From a checkpoint of a small audio embedding model: trained on strings of digits, spoken by a formant synthesiser in many voices, 39062 training examples.
Rows from block 6, named by matrix and row number. Rows with one number belong to one channel. Each number is 200 + 20 x the weight over its row's rms, rounded and kept within 0 to 999. All counts start at 0. After the name is the row's rms in percent of the matrix's.
# convs0: expand pointwise conv (model.blocks.6.convs.0.weight, 1184x296x1), inputs 120-179
# convs2: project pointwise conv (model.blocks.6.convs.2.weight, 296x1184x1, transposed), outputs 120-179
convs0.562,107,206,188,193,166,209,194,219,175,193,206,184,202,199,220,205,184,212,214,185,204,248,256,169,197,151,183,182,212,229,193,210,196,203,184,239,216,213,207,248,208,206,207,172,211,196,209,171,180,219,205,152,221,190,179,197,184,149,194,226,224
convs2.562,099,168,191,202,188,191,238,185,180,181,195,197,192,219,202,219,213,179,161,218,223,210,194,199,211,176,203,208,191,243,202,212,202,192,183,212,210,207,193,199,240,189,211,219,194,191,183,222,213,196,201,165,194,203,209,183,215,214,207,217,217
convs0.563,099,213,215,198,204,221,187,167,189,177,199,215,161,207,182,204,182,204,206,209,182,173,194,197,180,180,209,193,226,211,184,201,165,218,208,178,200,211,204,187,215,204,174,182,206,235,219,198,173,178,178,191,179,151,203,219,194,192,211,205,213
convs2.563,100,237,242,192,171,180,190,186,234,231,187,189,193,168,196,220,235,211,180,193,193,192,163,214,220,191,208,204,171,213,202,207,176,229,192,223,188,216,225,224,206,186,205,195,185,180,199,177,225,199,225,221,226,190,195,176,187,222,198,211,155
convs0.564,107,237,204,236,170,218,168,206,175,201,222,226,209,196,207,200,213,208,215,216,206,214,261,182,190,183,204,219,219,195,192,194,206,222,188,195,185,201,203,223,176,181,160,168,171,234,213,227,164,166,169,190,165,166,198,193,218,202,219,180,199
convs2.564,099,202,231,190,201,174,208,217,197,255,199,199,193,179,200,199,246,202,170,185,196,150,185,187,193,210,183,249,195,208,237,195,190,195,196,210,204,200,188,248,193,211,214,223,203,205,199,177,207,210,213,187,220,217,193,197,204,184,204,197,190
convs0.565,087,214,193,209,206,181,178,198,195,220,197,215,193,179,191,201,220,207,206,206,192,228,215,162,184,184,216,219,250,179,227,213,177,187,214,166,221,204,217,209,204,215,209,168,208,212,214,200,182,207,192,183,204,155,211,173,206,174,215,212,206
convs2.565,105,204,197,214,188,208,223,196,209,229,187,147,201,238,222,215,233,182,203,190,195,193,169,249,196,180,213,231,201,213,170,192,177,198,172,223,185,205,181,208,212,157,231,201,237,186,171,177,219,190,190,221,223,164,222,177,217,252,188,229,214
convs0.566,099,216,213,185,213,228,200,188,205,205,214,172,203,208,223,177,184,205,212,226,197,200,177,204,199,191,182,184,216,228,184,179,163,194,210,183,184,205,212,172,222,180,177,183,206,229,213,217,168,215,189,184,192,179,216,202,229,203,202,212,186
convs2.566,092,189,253,223,231,190,178,213,200,219,206,223,201,204,207,188,214,190,225,175,182,213,208,225,217,194,208,224,201,229,211,230,171,176,169,210,215,214,190,230,212,224,206,162,175,200,194,182,217,219,225,209,192,211,217,189,218,224,190,203,185
convs0.567,110,214,200,192,194,185,225,201,210,208,199,187,240,212,178,220,208,206,212,185,214,221,202,180,200,182,203,201,179,209,188,242,212,190,221,203,196,186,156,207,210,183,222,205,192,221,180,192,211,203,203,211,205,243,190,195,194,202,197,226,169
convs2.567,096,208,225,184,163,204,257,164,240,193,193,178,180,214,183,181,248,184,194,217,219,184,184,194,208,199,189,217,196,219,200,185,181,208,187,211,169,179,210,225,184,210,168,192,207,213,225,179,187,216,178,185,209,189,211,153,177,225,221,201,187
convs0.568,096,216,210,198,188,204,188,173,201,166,176,223,179,192,175,214,203,200,194,189,178,225,220,165,170,184,205,206,246,188,231,232,214,208,211,186,224,210,189,222,176,219,199,157,217,227,187,197,179,186,215,166,198,193,200,189,168,176,191,183,205
convs2.568,107,197,225,187,158,194,215,208,178,205,181,188,184,220,227,212,252,181,189,169,186,207,179,198,210,205,227,210,196,198,172,168,192,201,182,189,207,230,178,240,213,199,241,187,253,180,175,201,205,177,181,212,210,183,196,171,206,225,209,192,200
convs0.569,081,162,192,191,204,190,206,187,202,224,181,229,200,190,196,218,191,193,222,198,203,227,186,194,178,182,212,207,233,188,225,214,189,240,212,162,183,199,200,210,217,196,201,183,180,214,197,175,197,209,232,179,207,173,221,174,171,196,186,201,191
convs2.569,098,214,212,210,156,228,195,207,184,174,175,191,183,194,204,202,260,187,204,186,186,201,176,220,200,183,214,201,212,211,168,187,164,234,195,195,213,206,181,219,232,200,193,201,225,191,205,176,239,223,166,198,192,191,178,182,236,204,250,211,168
convs0.570,090,200,206,228,187,202,190,217,159,214,174,221,202,223,233,240,222,193,202,184,190,182,194,185,152,177,238,213,208,204,197,195,223,235,199,196,232,210,177,203,243,171,192,192,205,189,202,199,214,190,215,171,174,152,193,204,205,186,196,200,219
convs2.570,110,205,206,228,187,180,243,203,206,183,181,159,179,212,226,200,227,164,187,209,201,228,208,184,221,188,234,202,164,196,175,183,191,202,183,192,177,190,214,199,207,167,230,182,177,227,169,189,200,202,185,196,198,213,202,154,183,243,210,224,222
convs0.571,119,200,225,184,227,209,166,206,217,220,181,184,216,173,199,231,241,186,182,217,194,199,201,191,170,217,238,225,188,173,221,178,216,192,199,201,201,204,196,219,188,195,203,196,232,230,197,260,229,165,198,209,163,209,195,249,216,202,207,192,212
convs2.571,104,213,189,208,158,193,197,184,192,183,174,187,212,239,183,190,198,226,222,214,200,203,190,181,219,210,244,165,188,218,214,189,215,201,187,254,194,194,192,203,207,204,180,203,196,205,195,187,182,230,153,218,194,209,214,209,203,208,179,223,214
convs0.572,089,204,218,233,206,237,186,198,183,197,213,225,182,228,245,196,221,226,228,205,163,184,236,225,190,187,215,176,221,264,184,204,178,197,209,220,203,206,201,185,232,186,185,165,210,210,178,179,239,199,186,177,195,166,210,211,220,228,208,201,197
convs2.572,084,199,228,207,179,206,214,223,179,243,200,168,172,137,193,231,219,201,166,201,227,187,187,219,220,199,206,178,215,193,218,227,176,196,208,189,177,202,176,185,200,201,217,174,172,192,220,212,179,187,226,181,228,215,167,163,221,237,159,198,183
convs0.573,101,219,193,182,180,198,190,161,196,181,183,190,205,211,216,222,192,203,209,212,193,186,209,221,178,220,217,177,221,192,179,213,190,205,180,194,197,198,193,207,221,232,175,196,215,195,235,183,187,193,201,235,200,184,206,217,167,204,212,187,187
convs2.573,100,216,222,210,188,176,200,198,229,207,191,192,157,242,197,209,208,197,177,193,199,200,184,225,195,176,167,202,204,236,199,147,220,197,196,201,195,210,176,232,215,188,216,139,196,199,193,169,243,211,211,221,227,225,188,132,200,210,210,213,245
convs0.574,108,201,230,212,233,192,238,166,213,195,159,204,162,206,224,210,183,239,164,177,191,210,241,204,175,215,211,189,195,193,203,200,203,169,186,216,165,207,191,235,223,201,207,204,190,231,177,207,201,210,180,213,214,245,238,213,189,192,217,183,186
convs2.574,115,177,189,220,192,166,155,201,193,205,198,197,192,188,194,192,175,235,219,212,201,167,182,209,204,199,213,205,193,198,181,176,169,240,181,199,188,214,192,209,242,182,214,205,214,172,211,182,188,197,194,219,220,189,228,160,191,223,180,221,208
convs0.575,105,190,221,181,214,167,179,213,182,177,181,166,197,190,192,191,215,177,200,186,227,211,182,237,236,262,241,203,225,173,163,220,235,202,149,195,194,215,194,184,207,214,201,166,200,169,178,208,208,196,174,200,171,217,216,200,191,188,189,172,217
convs2.575,098,181,187,189,198,193,211,164,219,199,205,176,184,214,215,227,207,213,239,227,175,192,212,174,211,210,188,178,205,208,180,205,205,200,188,225,215,202,179,222,219,219,197,191,174,159,202,218,174,172,198,194,219,204,207,193,192,217,196,185,177
convs0.576,085,210,204,210,203,196,182,209,182,187,181,202,154,197,222,196,209,153,222,225,163,199,210,210,183,148,227,186,238,234,173,187,184,238,212,197,204,169,204,232,219,197,200,176,226,215,184,213,201,167,199,190,201,171,188,229,192,205,199,189,179
convs2.576,093,196,198,190,183,173,193,185,224,236,217,189,189,218,189,227,232,196,189,172,205,198,166,202,206,206,213,204,161,233,197,224,138,211,192,215,211,228,224,195,173,162,214,173,214,214,187,184,215,204,189,197,220,191,213,176,185,227,198,240,182
convs0.577,088,199,183,195,182,222,159,189,194,182,209,238,213,201,204,210,169,184,208,188,190,198,231,182,180,204,180,233,219,224,203,208,162,197,186,203,209,213,207,197,186,214,205,174,217,223,198,233,213,226,167,151,202,162,192,198,210,189,201,211,206
convs2.577,102,184,237,204,222,194,202,186,207,211,220,181,198,203,187,193,222,200,211,164,225,195,145,205,186,193,222,202,190,207,169,189,161,196,195,172,201,223,218,211,243,175,225,164,200,185,158,210,222,204,206,164,228,176,232,176,222,218,220,210,206
convs0.578,098,213,204,185,206,249,210,186,196,238,215,217,211,221,220,219,206,197,225,226,195,200,193,188,194,186,205,187,214,234,176,166,165,191,199,183,212,197,199,201,217,195,183,157,191,221,225,211,197,213,184,171,188,175,212,206,224,191,207,203,181
convs2.578,102,192,221,220,186,202,224,193,201,209,201,204,163,204,197,194,250,181,157,221,240,176,182,222,216,221,199,206,182,153,208,212,158,213,193,237,196,244,181,221,223,192,236,175,199,166,176,195,212,216,178,177,214,197,207,220,150,235,213,182,189
convs0.579,088,171,199,196,162,224,185,186,205,220,216,236,205,222,197,235,179,194,206,195,186,184,226,191,200,209,208,207,197,237,191,204,173,174,197,180,224,197,178,184,203,206,184,172,181,210,209,211,165,206,161,178,198,158,196,204,216,215,213,198,211
convs2.579,103,192,225,180,209,191,199,219,195,214,193,215,179,175,205,200,185,215,202,203,210,201,171,215,187,194,175,163,212,188,208,200,161,207,174,166,215,176,185,219,228,172,207,206,232,190,193,218,212,190,166,195,228,160,201,159,219,201,185,175,201
convs0.580,098,208,194,201,183,202,194,202,199,170,205,212,198,220,219,187,171,215,228,183,191,179,204,208,179,208,199,218,201,214,201,208,201,201,218,206,192,205,211,206,212,191,178,161,220,190,182,197,198,175,193,206,195,180,214,200,228,196,220,193,163
convs2.580,081,192,209,182,212,185,215,194,212,179,180,222,194,211,186,207,235,222,246,178,220,223,191,195,238,196,219,188,165,192,164,207,216,186,189,195,182,220,192,219,199,257,162,193,217,220,186,180,193,214,193,200,184,217,195,210,193,205,198,210,156
convs0.581,095,230,188,169,214,173,205,173,201,182,179,167,180,209,187,200,162,195,215,208,179,197,227,179,195,187,198,192,241,193,182,182,216,235,195,200,183,207,172,169,204,209,207,187,197,226,213,209,175,212,197,236,189,175,212,230,187,178,200,209,223
convs2.581,094,189,211,191,185,219,247,199,177,225,206,189,189,196,223,201,225,205,206,224,210,189,181,191,181,220,218,218,186,188,176,195,186,222,173,205,188,217,217,226,230,188,189,176,210,168,193,237,199,195,185,207,207,236,188,198,209,213,184,206,191
convs0.582,073,185,205,212,193,196,189,212,162,191,185,221,214,189,201,234,235,201,212,208,183,176,216,194,154,185,227,220,232,196,224,220,200,223,202,198,213,205,184,215,237,179,199,164,207,205,198,192,205,185,219,191,192,142,202,209,186,178,210,179,201
convs2.582,105,200,219,201,176,174,195,177,214,213,204,181,189,200,226,211,249,227,173,161,179,229,175,243,231,169,205,213,170,204,186,194,190,230,180,245,202,203,188,209,236,168,248,169,223,183,185,182,217,205,165,216,198,171,222,151,209,222,202,191,200
convs0.583,101,229,199,198,207,237,184,173,213,183,182,178,199,256,162,205,173,214,179,220,200,201,212,206,233,228,182,199,207,222,233,209,187,180,185,224,212,179,185,179,157,189,216,173,229,203,220,174,192,188,220,219,192,200,198,195,235,217,207,217,216
convs2.583,091,189,177,189,215,165,173,171,200,189,193,185,225,177,166,194,194,247,183,201,189,191,180,203,188,195,158,209,172,207,199,208,190,227,208,202,230,224,200,225,236,162,161,181,214,195,173,172,182,188,204,198,193,167,194,222,192,183,203,184,216
convs0.584,100,228,191,173,194,201,194,180,197,229,211,172,214,155,185,180,180,199,211,213,209,258,220,196,204,184,189,214,224,194,199,226,226,199,196,170,222,202,232,198,194,207,172,178,187,193,190,173,208,212,184,229,201,181,224,199,212,205,205,209,198
convs2.584,099,170,218,219,184,209,209,215,180,203,232,205,220,196,185,212,208,243,214,166,213,161,224,196,189,191,199,215,223,219,233,207,193,225,216,246,178,229,195,197,225,208,202,216,207,191,206,182,213,203,204,187,227,183,178,208,195,177,191,234,188
convs0.585,083,208,216,190,193,241,184,195,221,207,190,221,198,213,230,197,191,208,219,215,179,215,223,188,199,167,179,184,218,229,207,203,183,182,213,184,204,199,212,213,182,189,168,167,202,205,195,213,171,188,181,144,212,139,220,203,231,207,217,204,199
convs2.585,078,168,209,203,201,192,227,210,205,201,197,206,197,175,211,190,230,224,216,179,223,223,229,192,206,214,210,198,196,212,173,227,204,199,185,195,188,233,223,156,226,192,213,188,173,202,182,190,218,201,213,198,208,203,247,174,174,205,203,194,137
convs0.586,090,208,179,208,215,172,202,214,179,212,214,194,205,188,207,211,210,213,175,197,216,200,178,174,197,188,226,212,225,183,217,192,202,227,229,173,209,223,209,162,230,193,205,152,196,226,233,213,187,188,213,205,181,181,183,202,184,201,167,194,210
convs2.586,092,206,219,182,142,218,246,191,183,184,171,173,189,198,211,194,236,206,216,206,184,224,166,186,184,201,227,174,206,196,206,216,223,248,181,234,185,241,227,210,229,197,218,201,230,176,204,203,209,209,191,206,168,189,194,165,206,216,212,229,199
convs0.587,095,220,204,237,177,184,175,157,229,207,212,207,184,169,203,218,189,178,231,203,194,211,230,208,206,186,206,198,245,214,178,206,179,208,189,174,173,208,195,200,208,216,176,157,213,277,189,209,203,212,195,155,211,188,210,202,205,187,215,211,203
convs2.587,094,194,230,189,185,190,200,215,189,200,194,209,232,171,187,252,206,185,185,174,225,211,213,229,171,205,190,186,234,210,182,190,193,182,207,227,209,236,162,215,193,219,186,230,225,182,165,196,222,184,180,202,200,216,210,205,186,245,232,206,196
convs0.588,108,189,184,201,194,176,242,222,205,226,208,200,221,180,179,184,234,210,169,193,200,202,209,194,208,227,216,191,159,173,222,222,213,197,201,195,170,244,210,200,194,195,215,178,172,198,192,158,203,229,190,246,198,210,210,235,181,201,207,192,193
convs2.588,097,185,191,202,221,211,179,276,232,220,191,232,195,213,213,216,197,212,179,194,201,156,209,210,181,222,213,184,193,233,185,178,179,190,216,179,211,217,175,212,188,195,215,198,177,201,223,183,210,208,215,221,237,225,193,158,235,183,196,213,194
convs0.589,091,206,192,187,224,193,213,168,188,183,211,200,196,185,181,197,182,216,192,207,174,190,217,196,201,218,202,208,224,200,175,204,205,209,199,171,182,204,211,177,196,243,190,163,223,196,237,188,169,171,197,237,192,183,193,222,171,191,202,192,203
convs2.589,093,166,237,179,207,207,188,192,188,223,191,213,184,184,180,194,246,186,208,198,238,203,193,215,261,181,204,216,211,208,174,176,178,200,190,192,187,233,215,170,239,185,211,191,196,184,209,187,207,173,164,179,230,199,235,178,200,228,182,197,214
convs0.590,084,207,182,201,190,196,201,194,161,201,218,191,210,176,219,218,194,209,183,206,189,211,204,235,231,219,195,220,234,172,196,213,207,221,192,197,203,211,225,184,187,255,218,186,191,233,250,206,176,198,217,211,178,180,181,188,180,203,195,192,183
convs2.590,103,195,209,202,216,189,198,206,183,189,216,168,188,185,193,187,239,199,191,188,217,189,203,197,206,177,235,191,231,192,214,197,141,194,174,225,202,197,209,175,202,174,184,202,228,188,192,189,177,224,177,190,208,188,215,157,208,256,228,218,172
convs0.591,088,194,153,193,211,219,171,219,177,200,177,203,175,193,223,208,218,223,198,234,201,179,171,192,169,218,223,218,228,166,196,232,187,182,206,216,219,217,209,194,205,221,211,195,219,191,218,220,178,187,217,243,186,189,185,189,182,205,176,194,146
convs2.591,094,206,205,205,177,167,204,182,212,218,195,167,147,209,187,206,225,220,189,168,163,210,211,202,204,180,197,217,213,171,172,225,173,202,205,219,195,191,218,205,230,149,199,158,185,226,167,198,204,201,188,183,214,207,222,186,193,218,204,206,152
convs0.592,077,200,188,221,202,178,211,203,187,181,193,217,207,181,198,228,162,213,203,162,184,202,205,165,173,195,199,212,237,220,165,235,173,240,214,213,198,200,193,222,227,197,210,183,189,229,237,209,223,197,218,197,198,203,186,196,169,159,193,204,189
convs2.592,097,211,238,186,173,205,187,192,204,196,215,145,170,219,214,194,247,206,196,199,216,177,192,228,193,185,219,207,177,219,176,193,181,188,158,197,172,239,200,184,250,164,217,198,191,196,168,205,209,175,175,206,200,168,217,189,211,225,245,206,168
convs0.593,130,175,222,197,186,211,178,194,190,199,154,207,203,183,228,211,227,223,189,210,219,228,208,248,218,204,223,197,204,228,183,210,205,183,195,176,228,221,195,207,177,230,216,186,205,243,210,212,205,210,189,224,201,157,240,192,211,223,194,220,189
convs2.593,111,201,242,206,195,175,230,160,237,220,201,187,204,190,156,216,207,216,214,198,194,217,158,191,188,169,167,214,209,178,200,190,191,186,213,221,232,187,209,223,194,177,211,174,193,213,189,221,204,192,196,176,171,238,202,203,200,205,201,222,208
convs0.594,096,216,227,208,220,204,187,187,218,206,179,199,180,218,215,201,195,195,233,212,179,169,189,210,193,236,242,199,199,186,177,207,204,238,192,189,174,194,212,225,239,209,197,233,186,158,165,219,237,150,221,204,206,235,237,181,230,206,185,205,192
convs2.594,099,192,161,208,179,196,215,198,208,188,190,212,212,174,173,181,211,197,175,204,186,221,187,183,225,203,191,198,199,206,239,217,201,231,185,187,215,225,171,210,188,212,199,179,224,217,197,208,187,204,211,203,198,180,200,181,155,166,204,201,217
convs0.595,086,216,194,229,209,221,173,242,176,184,174,248,201,209,202,203,214,197,202,217,195,175,236,170,162,159,231,204,223,199,225,219,186,225,182,206,202,185,197,196,237,177,212,191,222,229,182,188,239,185,202,202,211,146,191,208,171,202,178,174,194
convs2.595,099,194,229,217,196,201,200,185,207,219,201,170,195,225,209,168,220,183,199,191,197,204,158,210,223,193,199,222,202,212,176,200,169,206,210,197,185,206,199,209,207,188,214,137,191,208,195,178,221,212,214,200,214,222,210,146,210,230,220,213,150
convs0.596,076,207,172,213,194,188,200,192,170,205,180,217,233,178,207,226,225,187,213,197,188,192,202,176,146,199,207,221,241,196,222,218,184,214,211,224,214,216,202,200,225,167,207,184,182,211,203,193,209,222,220,179,199,183,208,201,175,193,203,191,197
convs2.596,097,198,212,193,155,185,198,168,199,192,189,168,173,220,180,176,224,205,198,143,171,207,200,231,230,184,202,198,200,219,189,190,174,213,194,189,187,221,184,190,210,169,246,174,211,185,178,161,214,201,152,199,202,184,220,178,197,218,212,191,192
convs0.597,108,237,210,237,189,159,211,203,225,196,214,204,196,213,190,210,203,221,189,202,211,182,162,203,201,222,215,220,179,219,219,197,185,207,177,211,171,204,178,234,184,209,229,245,209,224,209,205,174,212,220,201,196,260,202,221,207,225,213,175,184
convs2.597,092,175,213,190,197,203,194,246,212,221,212,216,173,190,213,207,219,157,168,180,203,204,207,208,166,197,215,212,187,159,210,190,220,209,219,173,240,216,209,182,190,212,189,163,165,202,221,207,192,205,198,211,177,217,159,219,210,210,195,209,192
convs0.598,119,192,196,188,201,207,166,208,192,227,183,193,205,193,228,179,191,186,179,211,196,220,228,197,151,226,202,227,208,183,190,148,212,203,229,220,224,195,152,205,200,186,196,235,197,167,203,194,235,200,208,247,191,224,214,189,246,198,192,197,198
convs2.598,120,190,184,208,186,200,231,180,225,187,236,175,213,223,216,215,220,197,217,215,194,183,160,187,184,242,243,204,199,227,210,210,202,192,199,193,203,214,185,181,190,176,221,214,185,239,209,176,202,250,194,156,222,175,194,177,178,204,182,202,189
convs0.599,094,236,199,216,179,226,175,209,168,197,217,205,203,201,219,180,211,191,228,216,179,206,208,201,226,183,220,216,210,216,206,212,203,215,181,190,182,194,221,186,199,190,174,176,204,244,183,189,182,207,161,166,207,149,231,221,224,210,199,214,189
convs2.599,087,167,239,227,187,168,199,142,243,202,225,208,153,202,214,224,229,169,202,182,201,204,187,220,184,193,201,203,218,205,203,207,210,197,179,173,190,170,231,185,178,174,186,185,205,192,201,188,202,196,227,159,206,207,210,183,197,227,200,177,189
convs0.600,107,216,218,199,238,187,184,218,214,183,216,175,187,200,204,212,193,245,198,222,190,173,198,222,186,203,191,203,193,194,209,199,186,160,211,194,191,170,179,197,174,182,196,250,156,212,203,199,211,182,187,170,209,207,191,213,192,228,202,178,156
convs2.600,085,207,204,203,176,174,183,228,183,203,197,205,230,187,193,161,194,199,212,218,209,216,259,190,237,213,195,214,189,219,211,209,187,217,211,220,199,224,183,184,198,214,228,188,218,162,184,169,196,181,203,220,223,197,185,230,233,191,192,213,222
convs0.601,076,199,185,194,196,218,180,198,190,187,192,220,191,187,203,193,206,194,195,215,170,196,211,160,149,178,204,191,251,211,221,212,187,211,168,175,228,211,194,191,237,173,196,171,198,201,228,219,199,193,208,192,202,158,218,195,177,179,200,186,199
convs2.601,105,195,243,193,177,182,207,171,196,216,186,155,172,229,225,195,228,225,184,160,200,189,177,201,201,177,208,200,193,216,179,184,183,208,192,198,184,205,206,217,217,167,233,158,210,168,170,202,220,199,175,197,211,190,174,161,209,224,224,216,208
convs0.602,096,216,205,209,195,240,202,193,173,209,205,233,186,204,191,185,209,216,184,235,175,181,190,173,155,188,235,203,226,216,215,227,196,196,181,193,203,224,227,177,202,188,184,163,223,205,220,176,195,195,194,197,180,160,191,204,177,221,204,172,211
convs2.602,104,200,265,199,203,186,219,182,193,221,208,175,176,198,196,204,259,206,213,187,183,191,169,215,216,205,206,198,182,223,192,201,160,219,171,213,189,193,212,206,241,149,208,181,222,194,142,172,223,200,191,185,204,177,214,190,192,247,211,215,170
convs0.603,107,182,241,202,201,185,202,196,227,222,187,184,150,194,191,199,199,181,192,189,207,189,206,190,239,194,208,195,227,197,216,234,218,202,197,189,225,167,202,195,188,229,223,199,193,166,200,194,181,217,234,276,181,219,182,202,190,225,205,190,239
convs2.603,105,220,200,213,200,230,214,211,214,206,187,227,145,223,174,204,203,235,174,194,200,188,136,179,186,197,147,220,196,227,230,173,207,186,207,197,176,202,207,210,220,203,182,209,225,191,171,210,189,177,194,143,220,187,179,203,199,209,210,185,201
convs0.604,098,207,201,208,214,195,202,184,184,164,208,213,210,177,173,210,179,202,199,223,172,196,204,187,165,191,187,220,246,204,215,225,216,240,175,189,182,213,208,177,223,167,202,159,211,211,242,186,207,185,194,218,174,187,179,226,167,160,200,188,209
convs2.604,103,181,220,192,184,181,138,205,183,235,159,154,198,205,176,186,218,186,176,178,180,223,186,215,202,188,211,205,183,218,177,222,196,190,194,177,189,226,223,183,205,170,192,167,200,172,163,206,217,201,202,175,239,199,199,162,193,231,221,215,187
convs0.605,095,204,220,210,204,237,191,204,196,202,209,216,191,228,243,195,197,200,214,210,170,199,197,230,223,165,191,194,225,225,194,190,158,198,197,194,213,214,209,182,183,173,187,163,212,207,211,217,192,213,193,147,197,146,210,193,241,198,173,207,183
convs2.605,095,198,238,200,197,187,213,200,220,232,220,179,167,187,179,228,219,191,172,212,200,197,196,231,194,216,205,212,206,204,222,185,172,207,221,184,207,205,179,207,222,209,201,191,214,203,212,183,210,241,198,158,212,211,189,169,209,233,195,204,165
convs0.606,099,215,196,204,218,208,178,193,178,230,203,180,214,188,269,205,199,211,200,206,202,178,184,203,194,208,196,219,207,210,172,221,203,209,214,221,173,209,212,177,215,214,182,170,188,205,221,226,204,201,210,186,194,139,200,200,211,224,192,217,187
convs2.606,101,208,207,218,215,192,233,216,189,196,200,161,192,173,184,213,231,165,245,173,208,253,196,219,168,216,223,173,170,193,202,196,166,196,183,167,217,229,213,195,199,205,225,198,214,183,198,226,196,174,211,170,214,194,232,207,177,204,205,218,205
convs0.607,085,171,186,200,172,187,216,211,178,224,174,218,211,185,190,252,200,186,199,182,202,220,214,183,156,190,202,230,232,191,234,204,189,219,219,182,208,213,188,202,208,196,205,175,202,201,214,196,212,207,214,163,195,178,199,188,170,170,204,195,212
convs2.607,104,196,210,211,169,187,183,192,220,213,196,188,167,204,190,198,261,168,177,163,190,207,182,235,222,209,198,200,187,193,206,202,171,193,196,193,164,224,206,194,199,185,213,191,190,170,182,172,209,196,149,222,173,187,181,170,230,242,213,191,174
convs0.608,093,192,188,178,197,203,189,156,188,199,247,181,152,182,187,235,194,189,246,225,192,218,205,201,190,182,189,216,217,175,189,183,178,192,231,181,191,207,188,160,207,213,167,183,178,226,227,188,171,178,190,184,199,190,204,187,155,207,185,244,167
convs2.608,100,202,216,173,210,194,210,182,193,189,192,170,204,186,209,208,215,200,203,178,216,191,218,197,208,189,233,194,221,209,184,193,184,177,165,212,173,197,220,194,216,187,234,214,233,209,205,178,200,205,186,203,193,207,198,185,177,230,173,207,145
convs0.609,094,206,211,225,237,205,187,193,168,181,215,204,210,190,206,228,201,214,212,181,215,212,251,231,226,192,191,191,220,251,153,203,183,224,201,221,179,177,215,191,209,221,194,172,199,245,233,169,209,195,204,168,184,180,198,204,197,200,202,228,182
convs2.609,094,197,237,215,174,206,182,162,209,226,189,212,196,198,182,210,209,179,193,199,240,173,202,210,214,184,211,224,211,208,234,189,190,192,204,216,176,185,201,228,221,224,180,172,248,184,189,203,202,218,197,207,197,182,183,228,181,235,201,218,199
convs0.610,122,180,193,200,197,209,213,213,210,211,221,192,230,220,202,215,184,221,175,229,200,221,212,221,211,213,202,204,201,197,174,188,201,168,198,197,172,201,230,209,152,214,196,173,189,211,212,197,198,198,215,216,171,193,191,220,243,214,203,201,209
convs2.610,116,190,237,213,223,227,210,213,172,196,191,193,195,196,213,222,177,198,192,226,193,163,180,189,206,202,192,226,187,213,228,210,189,213,192,199,200,202,237,225,254,208,184,183,164,225,212,233,168,206,195,186,213,202,200,177,201,192,196,189,213
convs0.611,113,189,187,187,217,157,216,192,173,178,216,197,221,194,180,183,221,215,220,173,199,157,238,231,192,194,203,197,168,168,224,189,185,197,185,198,179,179,210,164,172,234,182,182,188,221,214,196,201,206,205,173,201,191,182,226,158,205,171,184,171
convs2.611,093,187,231,206,197,195,199,179,219,168,215,187,231,226,175,171,184,195,213,189,227,229,197,179,200,195,189,194,239,194,177,186,165,171,191,178,179,188,189,179,219,222,192,216,193,207,174,201,221,217,203,212,208,190,199,232,217,218,184,207,196
convs0.612,093,222,224,201,205,221,189,183,208,197,214,214,188,219,220,210,171,190,222,209,191,194,204,203,213,168,199,177,216,256,196,189,166,214,196,204,194,187,204,192,204,203,177,173,210,243,226,201,200,192,187,166,180,170,209,209,211,188,190,223,201
convs2.612,090,215,221,215,212,202,235,173,200,218,201,171,189,193,226,219,241,214,174,199,214,185,181,212,184,248,226,208,199,165,201,205,148,207,206,232,189,209,197,234,199,213,229,203,216,195,189,222,227,235,225,199,241,188,181,210,194,240,169,189,138
convs0.613,095,219,225,201,202,184,191,177,196,167,188,215,172,182,189,203,181,204,189,198,205,208,222,186,184,173,210,198,222,190,193,222,197,239,191,215,205,197,210,227,227,188,204,171,192,218,224,175,220,159,166,186,199,187,196,198,151,181,184,196,202
convs2.613,101,167,204,187,198,195,211,203,193,248,198,196,176,199,204,197,238,164,207,190,192,194,161,207,236,226,235,259,201,188,203,189,202,189,204,222,185,211,235,184,197,154,199,179,182,172,160,213,223,188,190,189,208,211,193,148,206,237,189,227,205
convs0.614,076,190,214,203,218,202,193,182,184,206,182,208,230,197,219,240,209,201,225,197,205,185,212,188,169,197,185,226,252,203,217,210,203,236,205,186,172,204,177,218,203,189,187,172,209,194,201,213,213,198,179,173,211,162,196,204,221,168,209,197,216
convs2.614,103,203,209,209,153,209,248,217,171,225,206,158,204,205,201,199,209,184,203,184,205,189,205,240,191,194,211,192,226,218,186,216,174,198,182,214,197,199,206,192,191,178,223,185,186,199,214,184,216,207,171,190,221,228,205,172,227,206,190,183,179
convs0.615,111,223,187,189,184,202,207,169,192,213,198,198,212,182,213,198,202,194,215,175,238,212,227,186,184,232,202,203,191,209,217,196,213,196,226,207,220,176,181,176,195,176,186,223,189,218,206,231,170,175,184,207,201,204,223,164,191,235,249,202,188
convs2.615,111,210,207,204,188,183,223,190,224,220,160,169,163,222,191,156,175,209,191,233,183,189,183,200,176,209,217,179,187,160,207,168,212,182,191,174,222,181,187,191,225,206,193,202,187,268,186,231,227,196,173,180,191,207,224,206,205,224,210,197,207
convs0.616,128,238,205,228,200,180,168,196,194,215,213,191,215,190,223,223,182,162,212,195,201,214,219,231,204,167,210,154,208,187,197,215,212,180,212,187,179,224,211,194,215,208,181,162,191,213,204,187,151,177,192,177,177,167,191,227,206,194,211,223,207
convs2.616,069,198,213,198,224,165,197,186,201,184,215,149,202,246,165,200,227,169,158,235,172,209,229,196,231,221,217,199,202,203,206,142,176,216,218,209,171,188,214,159,214,191,218,191,201,188,177,193,243,140,208,188,202,207,205,223,180,198,168,217,188
convs0.617,097,207,213,189,192,226,197,214,215,197,191,181,231,200,239,178,205,207,191,207,216,202,165,191,202,193,240,211,202,216,176,200,193,177,196,178,247,193,175,188,197,194,203,234,196,218,183,155,173,182,183,213,222,219,183,195,220,240,176,206,186
convs2.617,097,205,195,199,191,195,178,176,197,241,179,218,160,196,151,228,220,202,193,231,200,221,234,203,191,221,189,184,195,191,186,175,207,217,212,185,197,197,210,215,165,173,177,196,210,219,217,213,200,190,204,171,176,223,202,188,207,179,174,178,191